Weights of a small image classifier: 6500 steps.
Rows from block 6, named by matrix and row number. Rows with one number belong to one neuron. Each number is 200 + 40 x the weight over its row's rms, rounded and kept within 0 to 999. All counts start at 0. After the name is the row's rms in percent of the matrix's.
# gate: MLP gate (model.blocks.6.mlp.gate.weight, 1024x384), inputs 128-191
# fc1: MLP up (model.blocks.6.mlp.fc1.weight, 1024x384), inputs 128-191
# fc2: MLP down (model.blocks.6.mlp.fc2.weight, 384x1024, transposed), outputs 128-191
gate.993,085,191,232,248,180,226,242,193,193,141,139,148,161,225,237,146,231,238,196,186,237,157,217,181,233,205,238,153,208,139,221,244,190,187,116,153,172,162,192,192,190,138,195,189,194,230,177,210,239,202,272,214,199,163,210,128,199,148,205,228,163,201,195,200,252
fc1.993,088,140,154,220,178,244,213,215,103,210,238,252,201,66,325,217,203,169,216,167,279,203,185,227,145,208,222,141,226,197,209,186,219,160,114,190,247,165,161,164,220,199,245,151,245,206,201,137,209,189,166,220,108,223,182,270,151,242,180,227,247,245,258,222,219
fc2.993,067,177,97,163,156,211,164,170,187,200,224,275,231,123,281,174,186,182,214,138,202,230,255,161,157,191,216,243,177,230,181,233,233,234,140,232,276,255,197,80,151,273,180,165,243,262,140,213,220,158,197,176,224,228,173,241,204,200,213,149,287,210,189,157,304
gate.994,104,159,279,232,164,170,257,297,177,189,140,166,178,290,217,189,215,214,149,236,201,263,233,241,152,211,190,228,253,143,163,170,219,100,190,226,194,196,238,128,236,222,255,135,252,229,191,212,175,208,155,139,228,241,264,176,195,222,187,182,235,194,271,200,158
fc1.994,107,124,175,252,238,218,174,209,190,212,199,186,197,211,238,139,168,176,214,189,165,245,213,287,211,235,259,160,216,221,215,180,208,216,224,189,188,158,252,180,151,256,209,149,145,128,168,208,207,233,147,260,156,208,121,117,189,213,220,184,217,119,163,179,207
fc2.994,090,217,192,190,260,249,198,220,245,220,129,208,130,256,138,197,220,202,191,207,129,192,178,169,167,256,198,198,203,117,170,169,208,184,133,242,207,116,212,169,263,266,212,93,164,188,291,196,208,196,227,204,172,243,128,194,247,138,239,207,188,242,212,141,219
gate.995,245,197,217,172,205,203,188,228,195,211,222,268,184,130,230,226,169,117,195,157,205,218,189,197,180,220,228,235,255,188,204,181,206,169,195,219,166,220,324,159,213,202,206,242,196,164,194,219,193,211,166,165,236,177,172,289,192,199,141,132,254,197,177,96,245
fc1.995,227,211,195,186,220,192,233,246,273,129,198,194,238,268,191,219,181,193,165,247,185,237,275,247,179,211,188,199,240,259,200,164,209,261,218,199,164,190,190,158,252,188,214,191,189,248,248,285,179,180,175,219,275,241,218,220,146,195,193,172,189,172,159,148,174
fc2.995,286,175,141,156,184,195,216,144,281,136,189,174,202,258,230,145,138,214,231,188,203,158,190,210,212,178,266,138,169,152,196,197,212,130,248,206,192,249,242,168,156,230,239,221,251,242,185,167,168,228,190,228,273,150,214,244,196,172,193,200,80,234,212,216,222
gate.996,107,197,345,179,273,198,146,180,246,191,209,201,192,166,258,234,138,195,204,200,214,225,234,243,227,233,238,153,187,183,245,205,234,195,167,154,212,230,252,246,170,146,175,260,133,129,205,244,226,148,193,167,173,229,169,253,161,97,270,182,199,204,134,151,188
fc1.996,102,229,206,193,250,216,173,198,136,186,171,146,167,224,190,225,116,199,181,212,186,159,171,166,122,204,204,197,191,168,257,152,217,189,236,166,180,158,170,244,181,213,251,168,186,167,170,225,197,245,168,143,199,152,230,225,165,145,315,241,262,246,157,236,217
fc2.996,094,160,172,168,128,214,241,254,223,269,266,190,158,190,176,197,216,156,201,236,222,169,105,177,184,165,231,126,229,188,233,204,207,164,194,186,211,213,204,203,236,219,188,159,178,249,178,158,212,235,170,258,191,150,250,154,205,260,217,189,188,237,228,171,159
gate.997,085,180,226,213,200,190,187,105,134,189,225,164,208,145,218,231,166,198,212,295,175,243,191,152,232,192,274,177,202,198,189,158,143,246,189,217,268,210,202,171,193,239,228,210,200,246,161,175,231,169,142,213,148,193,190,127,186,238,231,150,256,183,222,121,146
fc1.997,085,250,193,259,157,200,206,190,186,185,235,179,177,232,178,237,162,238,189,151,222,274,225,238,238,109,167,196,246,223,221,208,219,194,273,191,210,136,180,185,200,207,201,185,168,196,250,205,221,224,212,124,300,209,204,179,219,215,234,169,295,282,104,129,258
fc2.997,066,197,210,271,243,197,144,134,203,202,211,175,180,186,183,205,190,179,261,228,153,288,137,167,193,157,210,231,236,231,212,244,199,260,184,212,220,194,196,163,229,228,156,254,246,164,187,240,228,198,221,208,102,206,183,191,199,264,195,187,233,162,265,198,113
gate.998,078,205,203,196,202,232,150,158,166,236,228,162,254,216,211,163,172,232,219,112,313,251,258,225,178,159,159,270,110,188,239,238,135,161,228,194,238,170,177,214,191,192,136,177,187,158,156,268,212,235,157,212,182,182,253,184,188,205,182,224,165,184,211,188,150
fc1.998,083,196,168,158,199,262,156,218,188,184,195,245,219,159,226,276,198,160,197,211,181,213,158,259,175,217,218,252,154,231,179,249,192,213,197,176,289,209,168,184,257,211,148,261,211,199,212,219,175,174,234,171,199,212,187,319,171,138,133,209,208,247,257,138,156
fc2.998,066,230,220,209,206,218,251,142,188,166,139,145,228,219,215,129,232,284,153,244,266,219,265,232,206,185,221,163,163,108,179,199,189,211,229,166,192,170,189,205,228,231,234,156,219,242,154,178,168,258,147,229,175,227,210,139,222,241,221,196,200,143,168,175,159
gate.999,094,215,185,219,212,168,210,225,209,216,191,168,241,191,167,198,234,224,178,257,152,180,205,206,198,159,139,198,225,175,167,233,294,215,209,194,222,206,69,211,213,168,179,209,241,207,148,251,184,227,204,214,202,202,254,236,212,155,198,247,242,260,286,218,200
fc1.999,092,176,238,217,214,231,146,168,188,143,140,322,214,243,230,178,212,119,129,145,205,139,200,106,224,161,190,174,209,102,235,209,116,162,103,193,221,210,257,172,137,286,181,197,203,187,211,210,189,247,206,190,208,179,136,116,262,171,293,254,164,149,158,151,221
fc2.999,100,176,197,124,142,261,228,129,211,222,200,242,164,198,189,212,197,149,199,138,259,209,165,220,235,148,284,225,239,193,190,253,187,169,165,181,128,245,238,188,192,228,213,168,140,193,126,197,205,225,251,195,178,145,136,203,224,206,183,221,121,198,177,276,231
gate.1000,087,201,260,217,201,193,208,206,266,195,235,226,223,174,201,172,251,197,189,177,203,219,190,196,143,199,114,212,204,290,184,204,233,249,237,262,217,220,213,144,235,187,184,164,251,236,300,228,196,132,181,178,156,230,249,162,206,133,158,229,210,203,124,218,201
fc1.1000,086,244,212,203,245,164,168,201,169,192,167,239,185,193,171,94,158,209,192,234,249,166,194,174,194,177,221,231,229,207,186,175,140,179,233,216,217,268,179,235,191,221,218,144,212,168,239,162,198,223,264,214,260,212,195,222,218,193,204,271,162,174,233,205,171
fc2.1000,077,192,211,187,235,183,218,243,195,179,294,188,138,227,238,137,239,267,183,195,248,185,218,174,192,208,197,275,220,255,226,211,198,236,194,228,187,198,162,154,270,164,162,117,216,236,239,275,224,161,208,209,158,285,237,243,209,144,209,128,225,129,86,249,113
gate.1001,098,202,164,197,257,183,227,219,197,217,217,214,196,205,189,142,228,196,164,186,254,130,213,235,199,175,208,261,235,218,179,174,299,133,241,258,173,183,214,200,165,124,201,148,164,218,194,264,206,172,233,216,234,228,258,219,138,294,217,189,227,135,176,249,187
fc1.1001,092,191,180,241,196,192,199,213,237,155,213,126,225,211,168,189,217,265,157,242,178,249,258,160,232,152,106,116,204,216,219,219,190,203,173,145,231,162,115,254,211,201,221,196,178,178,218,218,208,176,213,183,134,242,164,107,166,176,122,189,240,231,238,210,190
fc2.1001,091,212,160,238,165,193,221,262,199,227,192,96,265,166,188,194,241,208,160,217,191,282,202,140,221,166,125,202,177,244,172,147,145,207,181,188,226,186,153,244,185,267,166,251,224,234,227,174,227,203,156,228,165,214,195,184,127,191,166,226,224,237,216,251,181
gate.1002,099,186,188,194,270,193,201,195,206,176,202,157,133,182,232,119,169,231,205,218,202,126,172,208,207,182,180,245,264,151,199,347,160,185,198,163,209,271,140,169,199,175,289,213,141,234,144,223,186,259,136,234,189,154,233,162,239,130,171,265,184,293,180,145,236
fc1.1002,094,187,260,253,219,182,197,190,251,248,227,140,204,171,221,180,275,211,182,233,228,203,216,240,182,183,201,247,173,175,269,184,237,224,169,191,201,200,212,244,219,168,255,117,272,139,165,152,169,279,168,205,238,167,193,150,203,207,212,202,237,142,236,261,214
fc2.1002,084,201,201,237,152,228,236,216,185,168,190,279,230,162,212,191,177,194,232,128,168,253,148,218,289,240,217,122,205,198,208,239,165,203,157,264,243,247,234,133,86,191,153,249,153,195,144,168,212,206,222,213,227,144,169,293,192,167,223,254,178,243,240,204,241
gate.1003,086,224,219,170,246,225,205,153,207,186,219,262,245,170,219,231,149,227,224,182,144,218,182,220,247,162,173,162,253,162,186,215,96,192,204,205,203,236,235,164,184,176,204,211,190,207,184,211,203,271,167,153,168,158,234,184,199,151,202,179,276,214,184,127,167
fc1.1003,091,183,124,152,213,193,280,155,219,229,171,234,247,185,229,207,194,273,253,164,208,324,217,192,200,238,200,248,193,168,185,179,152,236,184,172,239,176,193,238,260,210,206,178,152,164,185,235,263,189,217,135,256,164,188,201,219,95,247,173,201,195,173,230,270
fc2.1003,090,222,177,183,131,199,236,134,76,221,225,156,197,187,196,277,252,185,225,198,164,193,168,173,240,163,222,201,200,178,179,206,152,153,144,191,193,169,212,231,201,276,226,191,220,236,189,152,214,219,202,202,148,235,129,211,150,205,251,180,221,173,198,129,176
gate.1004,080,130,238,253,174,220,189,192,221,188,117,171,162,181,188,189,176,269,295,133,245,194,174,134,240,255,199,216,134,123,280,200,197,134,207,236,143,245,166,167,194,220,192,93,275,180,242,207,201,207,167,226,184,195,220,250,224,219,239,199,143,134,137,216,215
fc1.1004,087,172,270,168,228,309,240,176,232,174,173,228,180,186,234,155,246,249,194,195,174,240,241,126,186,186,197,176,228,219,182,121,257,234,194,193,233,196,173,262,181,152,225,212,146,258,240,163,209,122,268,213,178,233,144,117,201,197,155,233,229,257,231,265,155
fc2.1004,083,230,272,141,248,164,173,154,214,254,224,71,216,251,201,184,195,278,195,161,258,207,207,231,207,140,133,176,177,246,205,170,192,241,168,145,201,191,222,194,236,166,164,151,222,222,181,236,174,215,208,234,191,299,186,231,258,216,199,132,91,201,263,298,188
gate.1005,118,151,76,197,250,255,205,214,210,233,154,222,189,172,228,242,140,173,264,219,227,208,228,189,265,216,273,208,217,120,233,202,212,80,164,246,242,191,227,159,220,271,144,214,224,207,256,222,236,188,168,215,176,222,181,191,171,178,175,211,134,191,232,239,271
fc1.1005,116,189,211,226,168,261,171,260,211,197,235,156,238,207,246,151,171,257,213,240,142,155,186,163,102,188,227,187,230,199,178,189,152,207,193,256,179,253,168,219,204,168,188,265,233,184,273,287,200,192,237,168,250,205,229,137,197,243,209,198,155,136,208,237,134
fc2.1005,129,180,208,221,224,169,202,193,241,181,231,217,129,120,267,226,188,241,142,148,195,207,138,272,239,185,190,159,211,201,227,155,212,217,281,182,217,177,216,187,162,169,205,172,153,215,184,94,193,249,110,246,167,224,139,259,153,169,163,214,181,252,186,212,181
gate.1006,103,189,271,249,196,284,119,212,206,167,149,288,157,175,249,185,165,246,91,218,233,126,170,154,179,158,203,208,229,156,229,211,227,153,134,114,228,241,231,188,155,185,210,196,193,196,198,202,249,204,190,231,227,245,169,215,298,186,241,243,253,192,246,160,154
fc1.1006,113,237,267,169,237,176,173,261,238,130,218,233,227,255,255,275,186,231,230,108,228,237,153,225,216,207,170,249,201,183,208,221,182,119,228,223,218,237,208,168,165,217,177,222,184,174,129,238,157,250,232,187,224,223,218,225,226,157,182,246,132,245,105,202,171
fc2.1006,120,176,177,189,224,184,185,176,143,171,238,148,165,173,113,186,206,183,158,247,211,199,287,250,202,227,180,166,234,272,161,196,221,242,225,191,217,174,160,231,228,267,251,203,177,187,323,267,286,144,175,230,182,215,231,186,134,285,269,120,231,149,275,201,279
gate.1007,093,266,91,261,220,112,190,261,219,218,283,186,224,243,129,184,171,225,148,169,229,211,209,159,89,183,224,178,186,208,186,165,229,165,223,223,255,128,169,223,197,150,211,183,250,260,222,171,170,208,178,227,196,170,191,221,190,221,209,222,220,172,141,195,220
fc1.1007,088,132,226,264,197,198,206,170,259,214,195,191,170,183,169,205,186,209,242,158,185,189,171,180,204,213,153,171,221,214,223,256,214,171,240,144,199,185,170,233,245,258,234,161,227,212,152,134,188,182,172,202,193,247,275,154,174,141,179,187,196,167,253,195,242
fc2.1007,069,223,201,222,175,200,187,228,163,218,209,202,216,162,115,196,259,139,196,233,261,175,212,173,273,148,201,208,156,201,204,229,180,237,202,200,220,263,159,255,136,185,199,270,227,143,193,185,184,205,166,181,271,200,202,161,223,258,218,175,198,176,253,203,162
gate.1008,095,188,178,148,190,181,157,223,178,213,224,234,147,199,156,171,215,159,209,219,206,283,170,204,233,210,174,233,252,224,164,206,260,178,155,191,245,162,201,167,246,207,256,170,199,201,176,150,166,166,231,132,233,135,138,181,235,214,171,196,240,188,163,206,160
fc1.1008,097,197,253,245,221,262,160,177,171,244,191,271,182,167,231,226,185,150,179,215,217,157,228,199,229,198,180,204,275,228,245,190,153,315,221,114,247,230,193,189,216,228,164,155,134,252,198,180,206,163,178,210,204,144,214,258,247,200,116,279,239,168,147,218,217
fc2.1008,084,227,247,220,189,327,181,149,148,224,181,205,186,222,133,185,213,178,190,146,289,153,269,195,204,180,197,276,148,241,215,181,218,230,253,150,210,210,246,262,149,201,146,185,225,195,197,191,224,156,174,293,196,225,228,255,167,199,235,229,238,111,183,237,213
gate.1009,088,220,205,169,245,198,248,146,213,271,128,167,213,125,141,275,144,250,158,192,243,229,257,183,213,203,191,173,223,220,203,231,251,243,171,197,156,185,192,221,200,209,247,225,169,217,185,198,230,219,141,181,210,200,215,183,178,194,159,144,210,212,297,184,285
fc1.1009,087,216,165,154,188,151,247,276,127,235,186,204,210,232,115,160,250,222,209,146,203,160,205,188,221,216,232,171,219,199,129,219,221,233,284,206,137,100,170,164,289,161,216,199,233,205,131,222,113,181,178,258,205,159,219,211,209,228,251,219,144,190,214,267,207
fc2.1009,075,286,163,179,216,224,163,228,246,221,260,163,226,135,195,220,200,208,203,190,207,180,230,275,199,221,155,104,180,202,175,170,247,228,212,184,276,238,137,225,168,174,199,213,223,173,255,160,213,211,198,231,213,224,183,198,186,160,171,161,182,145,218,152,213